Weights of a small contrastive image-text model.
Model: encoder norm batchnorm, encoder activation hardswish, encoder depths [2, 5, 2], encoder widths [24, 32, 48], text encoder layers 12, text encoder activation squared_relu.
Training: adamw at rate 0.00099, 6000 steps, batches of 256.
Data: trained on patchworks of several textures, 72500 training examples, 21.2 epochs.
Rows from block 4 of the text encoder of a small contrastive image-text model, named by matrix and row number. Rows with one number belong to one neuron. Each number is 128 + 24 x the weight over its row's rms, rounded and kept within 0 to 255. All counts start at 0. Numbers have three digits each.
After each neuron's rows are labels from the 100 texts, of 14848, where the neuron reaches its highest value: "fires on" is the input token at the peak. Only what is clearly more common there than usual is listed. The data: patchworks of several textures.
# fc1: MLP up (text_encoder.blocks.4.mlp.fc1.weight, 768x192), inputs 48-95
# fc2: MLP down (text_encoder.blocks.4.mlp.fc2.weight, 192x768, transposed), outputs 48-95

fc1.111:129134122100134108098161135121125106114139109124100148110138133111124152170133180130128152107135156100108155110119159151154139154136113138142126
fc2.111:116097116130161123122154118167106089111094101162134126101170137103125122140116109122123147161123095148132089143112093129088152134137139100117142
fires on: "scaly"

fc1.374:114111099141149155137108172150152161112130101139117174113122123108163070115116129102133119129103144159089099141130135137136159158159115172099102
fc2.374:116117111090094123101147126090131109111137101140097075122119150134099143079076143127128140119136135142106150104118146130124081137086102169150090
fires on: "furry"

fc1.473:155161127100150149101123142101117134144093137103171176120130147098094137170136102126136134173157133110133146156153116134130157122142103144104102
fc2.473:174122121135129140111092104127145131108163131098130075130113149142139131124104147103162127132156087134127121155115132061140075091116109137135127
fires on: "wavy"

fc1.521:126138102132166108168161141104132106151123131091159172116142067154150129139118130139150154148153126129105134143146160181099142093155112131132112
fc2.521:106108132146142111133144185145135115142123154114124115134161115133131174158116139100148120127108113156113126162147179181137163115107186117119118
fires on: "wood"

fc1.669:183133141126141175096168168151157136122111154100095155148096129132122164160112141127149117120156134145122118126148121144106178096138096100095149
fc2.669:146102128120105152158089080152181147120168137147117146138132079126138148111140114151150108137144156129128136128145120153104129094178133178089132
fires on: "<end>"

fc1.371:113149138119133136098130136128112105113118172175162154134135096113102156112100156113091096104102153179139177153160162128133176104180160104144164
fc2.371:142112126118099117125135121095107122138135112118121123133092112136128138084129107138133143155132172112121117173107086098134073127142163138100181
fires on: "<end>"

fc1.520:152133116156097165112104094103098138181148142096122149138093141151172135129110119089143156172110159142159133131107154149118131116094174143128127
fc2.520:130126133123106132122154124112131137155154148125142145136103136131150119140126128125156145127119140133132130194129125125140113132124149130126142
fires on: "<end>"

fc1.308:112164104131108156106091097138105099172107115112099127085114117117132106116097134162145145144114108108110181142106156120095147158171149100115150
fc2.308:123107104133140102094130145157118163145138128129114117114144159111143126136073134096128154142086083120147105130123139124138094144114156147118156
fires on: "furry"

fc1.348:172093124155144087166144164089133153149160154146120180125120165105114173154110132165128147093112089176105138140115096088109140126159139128126141
fc2.348:148028084117116140162125138122133096149122141119124177127140123091115154158149117102096151092121145163113097152137122096143128125128111141108154
fires on: "crosshatched"

fc1.357:144134160150091144156114106108144151127149151135150165154090149131134131137102119109164156154098104196120143107120129129173132148085135108128138
fc2.357:130123133125103139125149123112130139157154148126138149137103137130151122145128128123155145126117140137133129195133126126141107130123151132128141
fires on: ","; "<end>"

fc1.55:162140158099132161126148162120150098160099094120094185119089078117129148123138116092150114091151113160137125119161164170143157155143117128085134
fc2.55:136106133143154116150129112119106106127129110160147125088196171100108136177107103123126115158139116137154134133143121075109080104125136114129125
fires on: "wavy"

fc1.608:129113128164120124128177108112122169187121174140170114164122097111140143169122161121134112135099123118094115110109119124134177142147159129119105
fc2.608:120100123108119107121058114147168157136124135120110110122153124086119163068130162087114105129173159133119093105122136111099107118147107171108113
fires on: "plain"

fc1.13:167128121144125130105149130135161092140099154099097113110156127110088162164086143162141168107151161153143129109086113164139143149138151118143138
fc2.13:127103138128139159124147123115136101078086125142103122079146157084097126135127122132085155151125103175075132126114101144094142134108137117121118
fires on: "scaly"

fc1.76:164110116127127165160121153140164110109121092120129159120110113154147152149089155151163091155087108167156133155152158167172150143127146168174134
fc2.76:164137102115122128098159095116130091135131102149103128121161149065139151149130127117126134122164122114140081156152131117145052123126103095094142
fires on: "wavy"

fc1.385:150104132150157141100105115148149153136093089092139178119137132155149140132116122150095150165145129112138151171147153130117124115101144125137155
fc2.385:111126132111102093102103122128128137092121127130124096082138139136119143117107150100138097121119115104139093087149119086110104118189121109108104
fires on: "cloudy"

fc1.344:190126106126131159139155150124120092154147131147114123101096091110147119119126144133085176162152145101104125154115148171188126184142153131142121
fc2.344:135106124124126164127157128127136111083086126153114126078149142095098129126126114136086162158115115165085124132111102130091140137117134110105115
fires on: "scaly"

fc1.552:126154124149112115130130163106138089123116112120110131128148146142163094119088134106129155151095097087089116145155163113105174135135158124074127
fc2.552:128136117167127125127118157119132146106128111142162127129160131140137126143111162156136147121106131065213126117134096155087110107192106124144157
fires on: "cloudy"

fc1.5:133149096102119097163138162146128095166088102151149121110138093142103120103100133179141130120100121129148133160101101103149118096122126143121128
fc2.5:147106123164121121173108118134096190174145114108115128152123120128142110153124163129117160144123143115128145107125152119107108089148174148175129
fires on: "wavy"

fc1.391:132148129159142122140102097116166156152155106114134125103121121146139114116113146120114178103094140142098123123119125116162166116158093173170130
fc2.391:157125135103136119136139110082132163141134099133160155143093144115143124069148100138103128138138173110127139101111111084163086138118121098132186
fires on: "triangles"; "furry"

fc1.91:135140101129136160159107103119096133166141105136152153142131100135126120112092140168156127125104151158102166097156102145179136107123151150147110
fc2.91:087139112154149107163149092096092186094114093136137119117100121139117111149122114097149140134100118166142099119136153112098167149127113094157108
fires on: "triangles"

fc1.447:110157150102122153145159167172108094125151122120165126148091093137091138121098145124147113158165129116107154119098115171158170128120142097108156
fc2.447:169114153129140100112097118139161134093098071128127098122136090157124117136135152100109132153108155124127123070119067097132133117109102156150125
fires on: "plain"

fc1.618:148139106130133122142107102158130128150142110157112167124111092172143157161150117115118149177130135178156183133098133162154169133160170106139095
fc2.618:119108126148141110135144178135150116137115142115124108123164132128126176162111142086129120127111111149114119158150176183136152121110178120124126
fires on: "wood"

fc1.700:115159095118117093109156112089098097132131146130148173079142094102150123157133132116116100108112116113091174156114161158149133162133165184117085
fc2.700:113117124140144126141141172145131117140124139127130102142165109131133174148119131111137118114101114145114117161156167181127158115113174127116129
fires on: "wood"

fc1.80:137116156123117136109154116139127119112102120113148109079137112138116126124134142101152152115152109117112113166132098123174151137117097122098089
fc2.80:127147159108156126144160085123175136128133119130172112118197131114159110137152133142143154126167093124115117152118097115159134113134089093153127
fires on: "triangles"

fc1.104:105144152132115148109123099125130171185128108124129136123092138158140109124122142109123135170110081133109162143087139120128153115157141090096147
fc2.104:139108106134152106097134140145130154140150137121101129118145161106137120131076133088121152138089095122144107139128145135132106150103153156121155
fires on: "furry"

fc1.693:142124162166115108164111154150085150159151152120173144098151159186077119112112137110160121166148140106094176174118112141160147167137124116156132
fc2.693:158120142120160086129052134141143161113117101106119096132138146126143132070129132105120100121170135135144107065118155111133128101135115150158127
fires on: "furry"

fc1.550:153168137149127134107105158148088141129164158159166122161101153116144132112097119161165139147137161140098103134102151124161154134116165151150154
fc2.550:149126134112130126149120119145114129097131123136107140119101142106117145124115111106121092153161151124125083057141120115117130130135092120194147
fires on: "wavy"

fc1.452:143096124142144096149132107138132116156104116098106157130103156166085149135109102152144194113119118188118151126096147079100144136143157151088171
fc2.452:149032086116119143150133143121138089142126148118126180115146120091112156162148117099098159096120143160113099150135123101142129124131108140109154
fires on: "crosshatched"

fc1.513:129104118116133184114153130100136130168146136108159159138102099123159120127126141132173142135119120172125141116165112115159105121116135119152111
fc2.513:131126128124102134126156119113126134158155149129144145135113140131153120143124128125156148128121139132134131195134123128141110129127147127124141
fires on: ","

fc1.170:152107145149156087093105142112119081142160125122177170110141131143103158126130133154162107117107125185141184143146117169110150099124159123102083
fc2.170:104107131149137111135149184145137121147123150115126115136160116134135170158118140097151125128103112151113123169145179187137161117107183120116119
fires on: "wood"

fc1.155:104088146148176111107144136103175113150146090103157155115114133130144098167140112170141096124111135141095135111109105129107115118167104157150086
fc2.155:117128130129131163150128112143126084141140154169129112123174082142129112096108169109188097109114076126151150115125125137125153111177106117159134
fires on: "wavy"

fc1.691:137092095138152063106091117165090128141101158109165178114113094136144164129143110113143147134126113160155100140135096149147118142121108156156111
fc2.691:144033092112123141163135149126119096142132123128136170121139115087115153147138115108111149095116139153106094157137124095135144135125121150104161
fires on: "crosshatched"

fc1.75:169131156176120120112142126160104100165110133085130150147121149157164154139112170106152135121164096137139166110117126158128174113132124157112152
fc2.75:139118120101126117104094107120155166121120127103114119114104158130143110068128119097123137121148134122131112130115130133146109124173111108152134
fires on: "cloudy"; "plaid"; "triangles"

fc1.73:129090125135152180133151106106169154133150118134164151138123131107158146159092177151109117139119132173137148137165177153166143143158169118126148
fc2.73:130122134125104136125149127111128140154152148125138153141102140130151123143128127126155146125117137135130130196134126130144105133117151131122144
fires on: ","

fc1.179:155105092176149092141145118141119108156148119077168153126158107132087163164085129118164135106108137136136163124120103179128121150148172119149143
fc2.179:110114129147142114136145179146135108146119152115125110139156107134136175157116138101139124128104115152112121163149175180141166114107174122113123
fires on: "wood"

fc1.544:129142139152141138146136130132133102146153134077176188135091110109118167144109114146130113148145145184110163150132139154130178144111166124121118
fc2.544:098109131144145107137142184145136113144123143112122108135160117135136166148117135094149123129101106154114132163148176184135167115112176118122119
fires on: "wood"

fc1.616:157107106093126113146154158119114135136114098131156150124144141160105093138129126115128146108149154101117139154119149131101133111108113145151123
fc2.616:159138158115145111144169091124155109130152101125176082132194105112151089128146136132155137129159072117127110133141092107152131105152071109169116
fires on: "triangles"

fc1.433:110149143119112127108102118156105123152176110101147174149138123113102126137098155162109124133115143146147112165110166146097126149155110155142138
fc2.433:095125163126118118154097108111166131109158121117134122091151165136160117134156095106181146118113152118141132144122133096170099112111146132143114
fires on: "<end>"

fc1.166:121112083168138117139149152155111105123157121139139122112109086175096111158116132128163109159149133158134147169139176117131182143114146140111145
fc2.166:117112124145138119130145178135144117143115146113130112134165123132136177157112144100122123127108117152111112162153172187135147118107177114127122
fires on: "wood"

fc1.88:135104144130149165133162115104147101169111115104169113125093145156092125114091151176167139150155141087139100110143165104158146142115121125108100
fc2.88:115127148108111095140148104108156128124129099129169139109125181122173162128137129151176142177121137103113105169111112142147078144129138135136133
fires on: "triangles"

fc1.401:165112097115110159100157129124089125116125116148154113103135146117112149133141142153130182096161157095126127136117099151133108090107165104099158
fc2.401:130096132104150145159119111124117092069166103133110105082124137115108169174109115083156123113149092110139081045117129113099165137126119165144124
fires on: "crosshatched"

fc1.139:147138129117099131159140107096094129118126164098146144105120125107121108149094120116112155117142142099139132097121137105171139132174112089115143
fc2.139:092128164129151127124097086158155157142111093119113107080096161126153130132121156105114130135115086098129122159122123136089118142129103160147129
fires on: "triangles"

fc1.149:136108141107164124123154138138119094121132124082171175097134123156116147159088159106117088137095159110119153179129100102140131107162099134150091
fc2.149:150137151137153126130133105114115111124087110149112103143139155126119131157106097138113127150154128102103132058106121112139112136109134081140122
fires on: "wavy"; "plain"